From a checkpoint of a small contrastive image-text model.
Training: soap at rate 0.0016, batches of 256.
Rows from block 2 of the text encoder of a small contrastive image-text model, named by matrix and row number. Rows with one number belong to one neuron. Each number is 128 + 32 x the weight over its row's rms, rounded and kept within 0 to 255. All counts start at 0. Numbers have three digits each.
After each neuron's rows are labels from the 100 texts, of 14848, where the neuron reaches its highest value: "fires on" is the input token at the peak. Only what is clearly more common there than usual is listed. The data: simulated fluorescence microscopy of cells.
# fc1: MLP up (text_encoder.blocks.2.mlp.fc1.weight, 768x384), inputs 77-153
# fc2: MLP down (text_encoder.blocks.2.mlp.fc2.weight, 384x768, transposed), outputs 77-153

fc1.364:163083140158076146141136133113117126123140025128072140097114144167128134173136125138127156150099133121076152119094151076143162165176211148162129070115103108114094130121111111142096147114116127206150092140104109157073175186120144072
fc2.364:084140168163119098116122156125143090126162177104154119114191056107101103125096129195122135138159168122173145170127112164140096090067051111117086217076141144165156099124099119115118074084135088092114168092160098078211102080169145187
fires on: "fragmented"

fc1.165:068114108081134129162100120153154142064114159092168081190153128116137090131171094139106100130127148148196122123106230130136135110158129096137186092108168133137154117130139143125183174116114115165131142137078121083076141148167133182
fc2.165:166148163151083137102139104148093144185162096178146100077145139158106153166113120125116089125135113126104188106157090130117136127080133187107114148118088090112105157108090140185096137134123106092076162092136092099133137115113116117
fires on: "the"

fc1.553:124068069098153110136119158132120107099079150097146186128160119142175129156103127108162078117101151073134157057198143175176142100138119103136135139101140104146160197132213099154139118104152146093135144142098121090111062138103104148
fc2.553:109132141157082124125080103175111190151076101114107101091082136144081103135105143103093139140158106133159097181098127132088065153170155127152118121153107073091124106091099094168145074133125125146085052135161106112105138075127045107
fires on: "the"; "cells"

fc1.51:133066189152088112143129145131134160091200095180160142142119105051098126136117059132181146130169081060153158087112096118144153146141109074134069129153079137089177120084144134105123165103155054121077134176070159109113147150108155189
fc2.51:148148075119111166168120132132170127145037170141084152092134139188112115121128129129094021099117170170129150138137114136101090084142147160164132171112135106176078127146092107181112060103107117099158137090167099134172123058154118106
fires on: "fragmented"; "cells"

fc1.513:198092110147103091087113108140116124165152116111130097105093151139075173118176159139144138108102112166099214117165143105141133137063123140085126101095129049111121123179137106120093137133165080160118088126123168165149154087139168133
fc2.513:081119104161136102166154155127093157131138136131159155104122168091134126085133159108191157140172188083092065092127149147140097126167197170129102185131147168158116096085155139137192120135171153094203131115171053144116055175154099113
fires on: "yellow"

fc1.356:101093137122125132098105132175124170134115117125120170149152170079133079102121059188185121143090072162134156124168110133141114152113158046166115068082153156122101178190158125093145106150126174140093137140095121095079064146170113085
fc2.356:158081113096175085115110113124183071168169079119200102082140075146137157128131170077066107127128168111093112162097123140108150107102127184151134140109151054143128139064082160139088108117093155132168160127141132186167147146069091123
fires on: "two"

fc1.304:162175108124116116132103164167121101101130098099169170120156093105130183106152088113127151103105129120147137133131119158114165161114135157115113109089187127120100109181118125126100116159081171108139130120098153096123053139077148130
fc2.304:066090163117140112105134099136166180125099128215103116121134184149157061179150184106106129138140097171107130087078129102121145113116102086102123138153091114079127179102147135112153123113171111181126142189162145174146185167137106130
fires on: "two"

fc1.766:142142184182081147119163143136086116156074143166139147128144172098201096124110124139124134160167136140146174133182059116158128114065109099130143136071159137110113102102117168136125127126154164125161163174155163097100070129089154082
fc2.766:093104067075132124137081130119172136180159131153129130181176092147087175109139175129175145071078145139151078168135199138121136168159125140070090086184094120205104107167195107071097113113184150124105105144139112169170166134144130193
fires on: "yellow"

fc1.534:148137138100164110088192105127166104174113122136139164148130173149096158129109157130181099090171146138132132157208109123097069144094109030087115075147108167115114127148190113127154133131124171149117080108131124138127130086088119108
fc2.534:103112100088156115162164150134076092114123119140080088146107090112056090153113110161100081118109124100118116090134160119142162093108069184134152108160154075184135124147081114129135110136127090112097075092130079167132154142118076149
fires on: "smooth"; "<end>"

fc1.408:130106112082064143077144092102090101066184119128111151146144175164077126103153090137175160138088128160113161067143201094123141073132148125138123126119077201136132168122135072123112150080102141069099167080099130183122185152142132084
fc2.408:099116147156159100165124213157112170136040122092085105117138112117127167134136095139089129109164152120082088147171068097145086152107107108111099136078145064139145093091161180063125112141072143168135112168100051098118103130148158115
fires on: "long"

fc1.674:116151198077149175156183093117147161178156177147162145108101208126142099121159148120127088186132100136186153153124136098104114107117169137143163111094113160163119105157180129148078080140113097129136114130166154132078172197044169106
fc2.674:124111073143133129134066128161179101090159111131133153139165112108132167091156108165132136085128178097105117102167116152084119128131069123116137117134163106142114089087084130110174173154180150085150101113113154127225094030203169149
fires on: "stain"; "<end>"

fc1.119:130100106168078143098101160112108131119137129175110162144102101213116123147149068126151184084148081133073170127190117116132143135119115178084174144136124169132178145132137190126150181093093094198157146128121151130096063147123124155
fc2.119:133107068098124160143121129114076085182123060110075180127155114096154110173113139118139122143126131156127164152096161199155175124070104127149223112170126097121136177156169127124149173152140149075139130145096087129116147138183154139
fires on: "membrane"; ","

fc1.132:044123157155145109132142135116156150142138194105092144128175203139104132118156116113121081105138133144105110106111106108125111109126125093138134152101094134158130115128120137168120108070115226171179132100177156101115100106147224137
fc2.132:189088142125092181086120168143128135116096091118126126114106150064106169137161124107045152178157089120120114144178081101141079103114114168161119115103122143155106147107148096080199124130124082071074093106100101176181146102142120069
fires on: "long"

fc1.248:152183155115072168159089130036173102096088164132091091165183168131124114168105193154097133176097139165121146088142209133163109145083144161121082090205065169167125150169133116136096139113135128169122107107154063082100131104169112158
fc2.248:106102087166218161107143113167105141128143139067146154121120104105149177090101086148148112105127149113074109117129082079139104130162075068141125100071208084140150098116119148132113168103126139060121192138084233126164129134092108093
fires on: "red"

fc1.480:176144128153086115083175134115162176106154163117174140107160100075176165124155127158149098118137156109115138072136119142119075108208115190089074113156154149111169127177080134091190155091120146104120134093098213145150119104088089108
fc2.480:101143139128147066134100144176129094127139143134099092126134179138100110104112089117138185195123131105137163164128143111138150145089173119085159131082176088093099131125186135178093111117131121155155138150122065149119096128138179146
fires on: "<end>"; "the"

fc1.237:170071173170113174131130132071119116151072146137136125112160141182118122066136171148081140204158129129100117140130173105120123137110144157161177142151168183159174174157109123092165112148170049146108173131095163087128087107111086137
fc2.237:139152120117178106113079056130124104123117086104152129140118132034135084162164093188197118135082160150121157111093106098144078159139111080075105117091079102111126082136177131159121139053134194140158148117144126158109113098114107132
fires on: "red"

fc1.327:103045129110103096127094103110147136187064160088154163128108149145132132175084144110114118117172126132138114074141103133087127142175150105161136131116152099103148063079106100068149134103177131140104178180128118121133135123125163090
fc2.327:173193103143086101111144127129093121093154086106097097106088118125100128065161112162133172146117135080126135136092132169186158111081114150134129099131089138126097107137125142206118117115150133141144109113096121047113105142175101168
fires on: "fragmented"; "nuclei"

fc1.610:139098179095161152147132138095172136132066127166162210149081137141113045119082161106138179020092114107121111134137141149124118118131072120093115143109131129070190107122124095067130109087194114125132103126112156131106130121095112140
fc2.610:112157108124161121115110177180145122129129174112140077138134150144143166100161139079081070152087138122107102124103086155149143138184176147147128149131130115099144147196148165186167083195118179137070123135207082118198121158160125092
fires on: "the"; "<end>"

fc1.651:127107111103128167067084078050126135097166112161148082161123105103169124096136178184108094133152072138077149124167105118117156116080080077183148115132083140097160072096189145125157093107147066101074164153103132136139205119108101178
fc2.651:116122149125139089164137187210118136135081132123177144090135121145143144137075087134105164104105118116165119116119137119118163074157096208060139142063125124141082155116095148100056158127105155128137112085136144105157069124133158096
fires on: "two"

fc1.596:070093117129067135163087111190133133154126150169104088138170182130117221065152086157125110070125069105066173091065143108137156166131117136184125095110087078189163102100211121070125172111119062110103172157130145077138144145136106141
fc2.596:119200099123167087097170143123092133136140121070153141133094144144132087229081131087127172132154226155161089138194129177159114115139167146053088192138157188089095136144063090200092069164079129151143129079172152119141123078093180132
fires on: "the"

fc1.188:045129130132114130108162188095141137146131150113164099149209166182101183158160086107128140125156090123119119115162168126137159112104124114037128135135088153165152164145151141146154089100118163199156140078113094139124060056160176110
fc2.188:162103103145149138137133135102130176123106101109096117188116139068102128156151095149055192093162165118125091140117158137083103119133166131095091136135120129155083078173148114102116142118095160113131172156126096094091118164133161093
fires on: "long"

fc1.300:082080139182099121164134114108110121173128119155041164139152122115113107132148127125145177148117191066165172171163167127146069131131135113175169145123121159068127117022139164167195113126132085093093078147118168085120143169151091137
fc2.300:183121127088142157103141145139098128074130117127180147137077084146117144072159115131069120168173079208093112103112127145115163129106062147124163135136090101147082117157120135129104126143163135145140179073072084179089125120122108140
fires on: "membrane"; "rim"

fc1.510:143150138169144163144115145152190119164115095152136188120168138078113082144133136144163162138131132122121144095181124178168141139143158128121138113170182151149099115175161152109112146101051194113176206130148118105100151139159169132
fc2.510:119121092088120068128126176129097112106052115114093143178047139143096121133170102119139100196134121079140166138120153074167138101117073159169116090108084137115159149100112154144145126105175083119125095140090116139132097130128155113
fires on: "cyan"

fc1.333:112083161177151134100137109145119144148146149162123092141199143144138139085083055123173156147082083139082143123097080154121167183154165128137114112166138146110129172207153153116111144136140122106077129095114132088128057141093088073
fc2.333:209147107062107136127108142086128132141163095094142179116073129113103108148135187114156131145102099142157131136135193083130136114095097118136173157124124112142133106132089070140175143126102110140185183116160135124101135090149158152
fires on: ","

fc1.430:071105109116162101134178123165135160155165165193096147137152148120122157139127106091159102121113082103098130087104111174129153160151106117132138076111103140124156180194106101129128083139164148110146150128058125093146165185088145124
fc2.430:147149138129103144125126121124154080116099112076154103128087135117134133101104141156086125120126163174162174135150164165087090119139147162110121133100138146103111098116127134201135126108106077182130143091119082133124067114187075096
fires on: "long"

fc1.53:176145159134041154152173149124176140151112110128159132186130079095129096114123075167184168082105160162169130136143126159062122147082060153070094091136124179150158152137130068183165173131137081128129151120081155118146147114098100081
fc2.53:100075137117180065139092133141134088137114149124099081098127116142121148145156155117101073147111124068133148145131099080128120084161155089154143142110104075104094130111107155090094133119085167106155120093128120161109129107128172186
fires on: "cyan"

fc1.637:102157129110117117134122159113120109132112135130152120176162149164172153145120148096142101107117098149091142101086092112169116131111134080160139105086113149115115113021140149191115089081107110129161147110060138155135127166125103126
fc2.637:136138108148171101090100116137099143134151171095109081121141072128079136167169099132126143078120129105192147119164160132104148121183165139110131147121125104143205122210153088125118122150112158189065140126169101085184113141186143147
fires on: "<end>"

fc1.622:055066150171117125145135181089187041176120105106110113159120172144137150124180188165057122064087162133096120138154158140069121078157164115089083104156220187137156066122162104175118161183129107140111084200126150116092167145069093164
fc2.622:171118115042094107120101110197108219119176172136137120128135113101115119143150070101192115174132127135123110100073117108116131157083090174152134105169065077111102158116076179094142114083140120079129144072106099131126107097137138103
fires on: "yellow"

fc1.158:115073141143117111102143130165120117097131136113093091161105153140128142110169118077146074097152127195167149208142160136161146219113123156133073093184176118144102132118133090159097107117166199142155147127135218115067123146070128160
fc2.158:161166108137154139126116086091159150153110108148135125106145104120068084133095125169105126182108151117169090094128124084125082110183114072158169157071062093130130172082151160073139126143063068165109137181130137148162177062115123101
fires on: "cyan"

fc1.61:173115173084112137139115137089111108152099172157113123134190166109119125186107202094155156171102144125123136141142158145138101137143131136095110156101130117150201107171128142147154126105182092160086107122153129110065143120051142102
fc2.61:063142134162146127137163123139146133156152128138173138139147123162130131068164049159131118139164151106099109112116145182090172117145137117167149100135104110114088143106140132118113107140107129114159130105117086163133135095183133116
fires on: "long"; "yellow"

fc1.141:159164083072079160067117133128124110153110146142159112143186080169126106076074167102108093105091064134154136151110182071125136174095138134133090114132119132102127158090115150138159142142158100078129110200124086085118140105115115149
fc2.141:108118159160178093131123124132149151105157119104106155136084145119080133149122113088133117164168178094139136130105122183146081113147150153131132111157134091123145117169124108129147120129124159119084152099135169164162163179147130110
fires on: "the"; "nucleus"

fc1.426:163133176109108156146093127061184112149061155099156147155128160145119102096133140165109157131188182134129122048070136070135126169135126179137104136160121191144214070208137103134141148102148121090134151101087121082088168083106109155
fc2.426:150125118193147122164121095105115166094156084080180108125128109164157120135161125104173088184099146174132157150143155116089080078118135103128152103122108121077112126119110177118071119090124106150150116111139128152146108099160166119
fires on: "red"

fc1.25:100111083155130106140112152148144155130124102157098176135072109123162114139143153113124127167094109181105150117141140121109115170095105123197134104156099132121153107116134135129062163117127173088140117105159069122108182180060145135
fc2.25:101154185164127083095155128099184149113124133095129111107127090085096167091112125119132133138176109123107117126076133103113114078076149158130112143057139119105136122147088145113178094109050110116098103140138193133160081115162123138
fires on: "fibres"; "red"

fc1.234:111111091136129169115172202094090115168060127174140110087135153134048132103166108132103092110087139109153133157075089160129135102116086139116144137129138143108155117092118125101167105106121091169083137146169058138118148149091144143
fc2.234:129142093133059106102138070093175130078159100094102072142118111169183151108098058093138122113173142173027171104105112090156134130119143068108067148150159158083159140126113140130165139110043167128112074107063158073107149074115116148
fires on: "stain"

fc1.374:174132164095085081185135133121147137136133129166150130132109195066142079136092151098087168158126122123132098100135152136133159193142167168157139182149115100097100098099118136106108160113101119108147149089118152143143168123151125114
fc2.374:119132149149216148077134112121116109123091116106092056122139088143122156153165082120146141109085147145072159151172109117108075116044065115075104076118131128143170100150152103111152120132192089152130087199127132113107108152157118158
fires on: "stain"

fc1.436:152068108155102109131153137132086137148153174149151076145100138080124102067076168124143098143094059130140126103123116132194150105151104109133061105107114103084112194183150136126085115140128171130105125141189110064146128177077116086
fc2.436:164138135103131167176088168115161151062132120064129145152161176136139147162173108179107142091168135154136102106113173145118130156134132156127222151184135159153124064103124161165169181117121093138148125207099150173092143109164145177
fires on: "cells"; "magenta"; "cyan"

fc1.581:154100182122090080125118139163166078114139165121116145164107106135166132103098115164110161057169108099118138153158181115106108170108117147086087153142150157090108136189126200077102190128158151122128155141159193104111145134125145107
fc2.581:152131115064134154077139136123056127132125102162144098092136114182078106155107120158140109155098129150150116132107179122159135123106133142161173121146139119185191158113081114144134130105120108113135130145095091168126162108065116146
fires on: "cyan"; "around"

fc1.761:123150110165126130181087084091081109124143150121131118183109146122171136101109109077218110102182144125173173151218091125083142113119156120128119046055143160176176160132154134151110123146125156137120152153070095097072094134070153195
fc2.761:109111118051140120067119105169197151150117099156132128113153123138145106153169122104060152125100126140108138130060115145151097114193082146126136151215121056092110095082131127099151145178111100116135122179225160184127163121202125065
fires on: "cell"

fc1.462:156101122121084040108150153116131110155052120076130147100113163190120106113113119082166097101134077110113125107067184146171114150113148157155134133142121108129128119144064148099149135081126173083164106136167110156110124138145149074
fc2.462:144189154167129211162086127185153133108150072134094127080080102093060190152132138118134136149145165150134086128164064105122104130106062129160087133098187141075060107148158083219123119161105121091095116106125112112154122102131151164
fires on: "yellow"; "<end>"

fc1.703:159117134210101108135085166108111154116135169088129131138127062192168152066113079114101097133107147126095174105105154124135075130124069120087156133130131132134122111165114187119115107096078138150119157144120110094133094131160130140
fc2.703:100049141076147144132133110107151087168098110130126074131130159128081065117082228162136150101152149093139118118067148085235151115092181066172132114098131143132176164139148111133132148100152125130172101079131125128112155150048101120
fires on: "red"

fc1.474:114096138156165147105123119057085137132070131121158080170095122181175167129134157103183106167147107202116138140156115192126140130104112112115168146113087161184086159170146084174133163160134130196091135166138119065180165152148168119
fc2.474:101156140119119119124141143124186118112195134100161194158150180048086096106086171146109166107149168091074096134119125118108125147117169136118133113124142127145144134107152118123165128090131138089139151107078107181120085120092133122
fires on: "cyan"; "stain"

fc1.209:088208154123111147146132125147158168087146135163151149139194211114116174131139124148136104126171179184174122172202155132149159126131098110082107132113144113138143109120129134106122169104123151144109114113097111101117116138145139158
fc2.209:136088116137057065126139158150127110074134146107057160121055045121107127152062058121145141079082118088105147133132106085118139177095121091124158170183139139092075155105117127087069127156148153101175142123179106163148122131110126098
fires on: "cells"

fc1.214:125098090111164113114112129116142174163138148124082160156084098125155155140113144119146136138105158107182156114137106126162112140136130136129179088190106145144191095110117108164134161071111051134159053147092138148107088113122087148
fc2.214:162144126136080121169129071148132105120110132178215117117135125108063117119185152133084168108152089129149117141147132147088105182130167095139067177084135086087086187137111164162142150180109182116119188107166126114177140135132244124
fires on: "stain"

fc1.608:132150168126142146137091191090086122170131107084130091138104149174140143074089070053137114129129119165164171120136158162143083112180117141088146077121110124141125151094100158123143113141146183127105121179131146183115095156128159156
fc2.608:136100086155096124128169107154170161141090136112142234107119103084103064140171227161099104115127150093102038174128149055095122134103138137166096127104109133140127132157160082082117121145075090141148125103132092078124138084148115148
fires on: "stain"

fc1.693:136124126153128126119082094147095110144075121094140150150197133111150171146186114122153085170092077100112146109096106094094180128128176129172162123083139151099152112134152074109129115156088150082117155123178172098113157104152102131
fc2.693:093107129073126138137136108164148167124153128156132135158092116166115101143099103160118107097165131131150124143140092156129054160123100144081098151160099093145083166115104170122146149096180124192143121127048161168140114150136173116
fires on: "cells"

fc1.423:118085134108198167131115093078124120159118146168140160157157175177090127125120075160083128143140126129066132042119179074102126155179196107090107130116170133162189111136152096160093137161156123102067094142164161081126143112087167137
fc2.423:145143155155091103154080153183110128130148102125174128100095104077126143160159098120143127094097164116129096158138128157103131151100104123137082139199128141100077177100110135043172072152108079116125113134126100169131142137140129073
fires on: "the"; "<end>"; "cyan"

fc1.706:195150126101135116104108149115120157104179169193111175167110130142174123117113172104102083108155156172107187140117154139099110156100123134139162097153124106147125178169158123061187166080172151151107103181152153131134191128158142158
fc2.706:078069089165130148175129114188124118143141126105138099083142083120089107089156089144121182148109069132138109124140114146084130117165097117093109184168170168144133100040155089210105126092152132090144129065095128117145066114095141122
fires on: "smooth"; "<end>"

fc1.159:126107143068131137086159141147131101145142164121153146134150124147151152094134119175099122147078115148179157105093089123139155136186148087077147154148170129201145154116102107132133082124130116084163138141160144140083088102130069203
fc2.159:108131149171062102115140129150125112126155094141144102137113153153080102091109116074117159072132125135086130159173150129083138135086118168055093155125069111107071067120150151117120170103100114122113178107093129115180133115131136047
fires on: "two"

fc1.265:157126099115150131116167159153125151140138115047163110189165149135115103117114143145125178074146105133164144129098111087128114153138126092094116091120162149053188187155065126084177119111163100159109057086060153183112130072151162136
fc2.265:104153112093096178113146104116182076103164179150125117100105173106144160142088080081123121188099129102090091168125193184119158096138138162129114155196160094184116082100129132137084133097105150087143164139148136112119069135113137141
fires on: "cell"

fc1.735:146107150116141146109168041085058146186098081099135153174091063134129194089162139102121133125161102124177122155142087184174165110117108152140152162194140107148105160112159106118099166078144164191118096167120049105118059136038121117
fc2.735:145149133120105103143138160152224118082100143099161125098148180196141047126089137140115132120119135135092103148130146066092069158141168189068066120057167163121118124111137148127075074135116114111120110118108170170116125094156138167
fires on: "two"

fc1.503:090118088116093073139186122115133147150122120127131097133118123150121101116098106102142099117118184093101120088146149135086114123124065146164168152136101166127173159114087159096167132115228151142130063088213133109128136120199115116
fc2.503:156092137167159183090096121142100123122119134120173162122147084081174101114183116153098162172147085168104168186084116115144136113155192158114065114050123087143149138117186093181111158132081049124158191101074119121099098091046141088
fires on: "red"

fc1.748:085133148201068155153171194170187066189083177135089118155119158141118143151167125126139070100129147121191162153142118160117071123153129112104110112131124188117122104148109101125148155135112162087193171165150117105135099111065090064
fc2.748:135090154036107084108149083125099118097154078137136155150165086131137128119142132111118200158112102115051133130099198119147135083118148182165107163113135087092144133148173170146083103066160134148043098116144164166146146118125177141
fires on: "yellow"; "<end>"

fc1.348:057119103162166140137086153195147176114063133106165169136201137106165147175129127132173106128140122147106181154075094129079069060086131156159135137099118075139157185181071109127086151148109121160142168143129149102105173110150182118
fc2.348:159139095090135147124184124074057134100236112153172121111100168144092124160135123120056081132132116084188110070198137166213167162176132124095118122108154141144085123096138182209160079147160159134138118117172120163196130151120144185
fires on: "cyan"; "fibres"

fc1.148:122039166052113099118137140164207087137111119095125151174145179140121178132110099161097112110104183097174092154069144191140126161096144090086137129158156120067132077079075173077099142074159084105130138098096134131099144130156143074
fc2.148:130101089168158135151121092073103182096161099159103142147107064121143079119150090117136117156180098086118136034178118121163115061164122154111082148161124145097166126129133146142110040155124120158162123127133069110167125106158122139
fires on: "fragmented"

fc1.520:113131150083160112179134171109113119072147062132110111154177171120108147101096139085137103171170147110104126162123148147092097120140079135148116116172184128119200116159092100056121153090191138137133155143098151147175160159157092154
fc2.520:166105115177080132095132098131158161157082209071174163125088064140145084174114146168124173100109118153151125107115078138129166146122178135085097140074104104138062134121175186168123087161086125168127122138161084105089117122188157132
fires on: "red"

fc1.31:139111118099085198085176184101145101136144100137132090183072128153092128085110144113084101065180167143088122093183071114137062080131113107187091099075132130131107157124134148095142116120134103097151161129151202081145121114151142188
fc2.31:128106170164108107191088102118113154092112177119122128107116081156148132158096094157169103131161052124222148159072172096105134170146140122112139186163132151135138080106107087141087107068145098192125102146146055157146095110135125079
fires on: "fragmented"

fc1.289:114160126099160070175170117126150163153166141117085160086109095094133107107096109079123175078137136146118112142161125179107166159183155105147055126122114175147163122142141130124074105110123120136153139133091100181146147158110110118
fc2.289:128102134156103169169158133126134078098109097126155118117173140162147162125206113191107081170099118156084144143123142083138097132088076117162150137119156084118077124099086080166158122143110097094075122141181168094086130130147146112
fires on: "cells"; "yellow"

fc1.204:099099167097096121096139112101092134172103160124095146148071112096169154123098127139138106108110160193069157098085114155099194122121097152123123139125110107132103155138215127134074092173195191144149089114111110094128195119108151148
fc2.204:136144124135110183123135120082164140066154102127174127152163118133107126125138109061157063105102073089165109126119119051139077117128136118142106109158135117116121082118079145142149151078081084052077184110175117136119059107174125142
fires on: "stain"

fc1.396:121164131164177142156061112176102158127154148142116151147133125094149103100153099121081125147131119103106180102103106124134101126090135125107120218114154105108136207167129130111123171147105155108135165106133123148104123118078122185
fc2.396:129095166125136188083191089059132121128189084112173143146144118140125116152123171111111133187169091152115092155162105156084156140130106164100127022151130107174052120070081172120129143139142117148120101144102146145157232085142152095
fires on: "cyan"; "fibres"

fc1.163:126113167099146095123115108138152125132071111126081160164122128105136079121077161100154131134110109096137144083105113151146139138132093101156104136117129150122127158173135119128119126090110164078138106120102108102075116131124126161
fc2.163:100119153117116140114167131147073063128123132138119151106121130176097137090176091143113178113162103151102101143177141158093113127148138167092163095116170138093134097147092119112140104137153107130092139183134144154170124126109163118
fires on: "membrane"; "cells"

fc1.191:147170150122176136129130110156173188130113144166130086164151147153113173171163151176174101063161111090078123085141140100150098173095069156159127142188137132178116091196118120094066166134096163060112106122136132108118130081170130102
fc2.191:170135172147077122126119115136077076154123161134133142139117175141167057105073147121084127146133118131184174166135119119138098076188195165071114123069150136087132165089150168144157099100176133159168186159110156092183134107080167174
fires on: "<end>"; "stain"

fc1.662:139085161172146120129087144096130098151091158122129163163109088135163086090108111116149167107104089145209136146203107131102134220090152156120179145114164125129124105206087196152147128137075130139108180148125129102150163068143130091
fc2.662:165158110083182128125117122085137111111166070138085128135129111152116126191149163160094120156160126100109143176131113125129198075111070071113078117149146074169175157171131031094150112121157108085173093110075107115111128170097085138
fires on: ","

fc1.125:162055122167069158166141136179143169110101152115139109150177121102123133123089073171156108110144145103113108117094126109062159131193089144077138042085118163080105093161155135133120137067146037132109102081130105130104197199151096176
fc2.125:095189173113164094156118145063108118167116092143072185151103125106088137161135113091091157181144142144147163168140112164180107104107140091160164204135147096105174155087042117136123109141125174143149145123058119096132119112125127119
fires on: "fragmented"; "nuclei"

fc1.739:117104157144121113074132133073135083123150113134125147168111182083107160151067103128208123122135113147093181133178141088146140192118147141123129090158149080145132138184103140154110180106091124173120128125191138079121084089132136057
fc2.739:149118131139119149167119098168167082113142139155190135095146048122154072107132176100103159135103108097179106120146123136101129063098086036120124155132139166147154073129136040113096106153146109079146121173111170135138129151143176173
fires on: ","

fc1.324:110091136175150114140143163073070133132135051162145143087090112209120154088150160180126126090129088177164141127095130076120148108125117076113111115144169111116124074175143072149125062105118150140156120128121119162108129102176131152
fc2.324:151135135090119118121157182170112156119158200091088061163124146039119165163114152141058166138123187090144147140126151112090120121160128138155163112157124092134107087093124158080184165129180180155184139174129041097113109162162128130
fires on: "long"; "cells"

fc1.195:175116113133131100159134176182119135127117125164151142100096118076187137117157166166153111131138088060055124107111127089173150158086093146112145157139097108132095110163112142166113167131084145175180174115102199114174178156160124139
fc2.195:150122088094155154080105154155085062170199127167104126125128126087140090104069150102056121192102159181114107135165120193165185031136128195041181072167132103136135118104103167130067138148149137151151090123124068115110163110123112154
fires on: "fibres"; "<end>"

fc1.720:140120161136125193124095113153154140121136079098115106125079118070098189170118091111116112192186132090088176130127132127126145114168126127118140123098143112169126121152126103109233180122086176111165123135129119194152169155142080111
fc2.720:156168093202124062112149187116115152118117151136109129113143110140118090086143118156161114086070132132133103118177132112104084123131140119153114123116137077029100128100131134183052096115164087161072139166140135089131093097131153107
fires on: "fragmented"

fc1.521:067121110091113100097097100136149146156157136091135148187101179122128068139119119177067094128114119194058135101137089086124147113146173097112098185101126138113134124135162187144124129118137154091066169108121093100104085068097174089
fc2.521:139137161171106177128137171134107107083083139184140123119176109117132215130135193049100181127119131078177099168106197158176103143136102163164122069161134133099117160126084109153146128124152108162169114113118154199122167160170087150
fires on: "yellow"